config.yaml
model: "image VAE"
crop_scale_min: 1
loss: "l1"
decoder_activation: "relu"
lr_schedule: "cosine"
warmup_steps: 190
Rows from block 5 of the encoder of a small image VAE, named by matrix and row number. Rows with one number belong to one channel. Each number is 500 + 40 x the weight over its row's rms, rounded and kept within 0 to 999. All counts start at 0. Numbers have three digits each.
Before each channel's rows are labels from the 100 images, of 14976, where the channel reaches its highest value: "lies over" is the class under the peak. Only what is clearly more common there than usual is listed. The data: made-up ball-and-stick molecule models.
# convs1: 3x3 conv (encoder.blocks.5.convs.1.weight, 80x80x3x3, each kernel summed), inputs 0-79
# convs2: expand pointwise conv (encoder.blocks.5.convs.2.weight, 336x80x1x1, transposed), outputs 0-167

lies over: yellow ball
convs1.63:534574491499498461453494507489472480444467469555528493487514507604523620486428499466613495490460495482487445560469495553493463515510475481453490468489522468486497491469466613474438496445528509500560481570498508518467506479532474458521522549
convs2.63:490513463507501493476455476531535587468458492481477469424553544497505466476606517494518519504425537528455504463525547594541513549468441511476459468496558501448522565500526547485530488458500520482432506507547560496457512443456394510438509467519522525471494459494490465524447508462487515541504477462468523471525523514486467510458475540473596447495508514373510503584479453518516491463559465485476473518512448508442476470581507488486521496495375524516492479531509398520545509541499440466480494513499481514448

lies over: white ball
convs1.55:481480456456472500489496514419439446531442498508513447447525456490471485498494488506471449438479477435417530535466527532427529504474457455464428502454472430516479480438421469484499481486479515455466488487435504487481479417451411498428474522
convs2.55:474503524496512491481499487434480479486561523478490501624481508495436549509535517607556447511630530438502500537479474515470501472425566503466488545473506522512478497449520600521459477512547548560454573515474470530502442569535517578538545606519474517495523495479477543536555458454548437524547533538497499493510522523478535523498535478483408484444476444439530538508523537440455480491539495474558502468442498499480651504498476480480490513533518475441537491538443497466538434526462518542543531519467499442516

lies over: green ball
convs1.41:440496462436451480501493518452447440538450492512511446451464452458501494514513531500485448463501460453459547445449466459441522486457484445448440539442508447504471525440444453512531524541510466453515495441441428515438510432509442498439479468
convs2.41:469495438453526448451535483422526433502571510481512511518511488458419512484512506588507448463567532345511453487514488474462454454445530460487469478473500517504472511442498550551507485456534547558444558462482500514476422560502486547469551565509466523470500457477483520505610460532517420512556488503479490485502515484464501459485460463519400506413468436445578574521504518424466476465534454469508484489443478506506543471499469486478478486488482474420498487569438516460525423482452496547505468473446455429495

lies over: white ball
convs1.22:489486438458450494504501529448441438548438499541534436440494469480476518522494484522457467455498476443454524501443512505440530491465477436455451458431478436536475467436448435501465502493485472430471467483445489494465486423458441471415487490
convs2.22:491503527488502484487486488450498465486563521480487495625476495489447525511533518621581459506599543410494511525496470507464493464443556498461497510466483518508476491468515607572470482508554533557456556517470464511493456599509516570511549665560468516494484497479481560502560441461556453519529521532509493497497533538510504526517509475478393483424476458427528539500532539453469477490520483476555488459460491499484602506500476481480494500568547476452511492522457561463526454561475512548532540502479492463517

lies over: green ball
convs1.30:549547452548488341486520546513504501529496522511536478472480511466571580508535526507516512518480510502515487536467498525492411512509546478440489361485487484498503414473488460464481520517464492447518496490515458497513512440535491423459519508
convs2.30:508519538511513514515452491503508464459505515485510473648513518508488549500629515609602497514577526474508472521501480516479507485458519506471550502483500497531484440495522628526488490504551525534534548479475475517489498585505533557523551597600491508509520497486488570473544430525549492512541514526549465508501539553528542485495547486508475501415484496397504552489508574497493486511558510495552492474496486452499610501490485488486523503687539482494525495503497581476546490544510513541558549557515509502539

lies over: green ball; blue ball
convs1.78:486484467455465502492505525421434434546445506515512439447533465480470474501506499509461454435483470431427535547468541541435526513475463457465437507441474438518482483442432457501513493503476529459460492481432503487494480422444425502431478526
convs2.78:475505526495517487480506485436479477484568520473488508617478502494432549507515519602541445509634523430508500536478472508471499470424567501472492545473507522518474498449515586532462471518555546559465559505470467530498442562544517570525534610518462497499539494478466540540550464474541439526548527535489500497507522525472531504502519483479415500433474444435525537506525543440457479494528491475555510476437493504481661516491475477476489505529522475441526490520444510465546431518461514539537530518466498443504

lies over: stick
convs1.72:485503507484482459374544527523497501503491509517498489484475505586545414449479536396503508496375507506528481467487507493508491480475500497593505501512513490525486528497495476517517484490598453507534484419512539580502552504590510464480520510
convs2.72:436501426483533491436523499530562519489492487492490531485535509450496441452479576524447514477475546475452517517560535554532465537485482466444358491523568515480523547514525519459525500407482520460421518539541529453400523503471429461535530499497531554464434431509504535522530493525537524516446504476540468450471577494540443493531477564521486501493516524453581541564477465529518508443564423455503477536497400453479462412526524502505494515462395525526501504504503439521498494528448487517478504468445445521476

lies over: white ball
convs1.1:486494447457465482499506514424447444526435498513519434435501456492477490501486490519489452444486479428424512517453510504420518498473465447472436481447476422510477465432426469482489490496488496439478477493438483493501487406462412478429484496
convs2.1:489507527498517491486494485443496490493553521476496501630484515494445548504544521613576454512616529431503507550496475525474500476448550502471481538476504524514475475460518607538449483508555547565466566528477476527498452581522517575533560627538477496496525490481477543540557458457560448518552528528484503493508536535468565535492527489485403478456475456429523544500526543452458479493542493481554491469454496506497647501509476483479491510542511477450536491539456523464527441542466513542532545511477499456532

lies over: green ball
convs1.43:483538502479483408450498509525497496520490518513488490486457506392546417492554527472564512584505505507539452471467425456501561451474576502505496517499506488514534480482494563578550542508520472496539510545515395514499556491552503432492531444
convs2.43:446485504484523468459499498450452497434425482493537418517479499478413475470480501562431436480570407363464490521460520508486477457553510479456493411470501440527498459457525522476452495495527490494476516501495503459475422498436505535434542457433456455468478488500496498497553529455538422489558500512464482483445549437485459467469491470477470532463501450376490546474483536428498500447540465476517492480427472420492558491507491497497494474447524501437487490483438516494475423469478413418507450496457482448456

lies over: green ball
convs1.7:448520471445447467536548537471460461534455492548530448449476478408491498536566531538455473492550478463478520463449452457462528475447468449434468545456528451523502520452457470554468561570519474458512501458470442521432497451480461511452505463
convs2.7:480503483453530459492475495423431467432488470489499439495452448468464425490441505581464480466550426377435488510438486453478465444556474465477485448469489457489493469480516530504464494496511439557443525491462471435457467480445449503441526490488454488495501502497495517473514513451533463481591451461462512504424566489494465446502475438479417496446498469392512527464505512460526498497537462510516495444480448443480515514439493497497488439482551494462469491484475532493461470478495446456519495491484474480429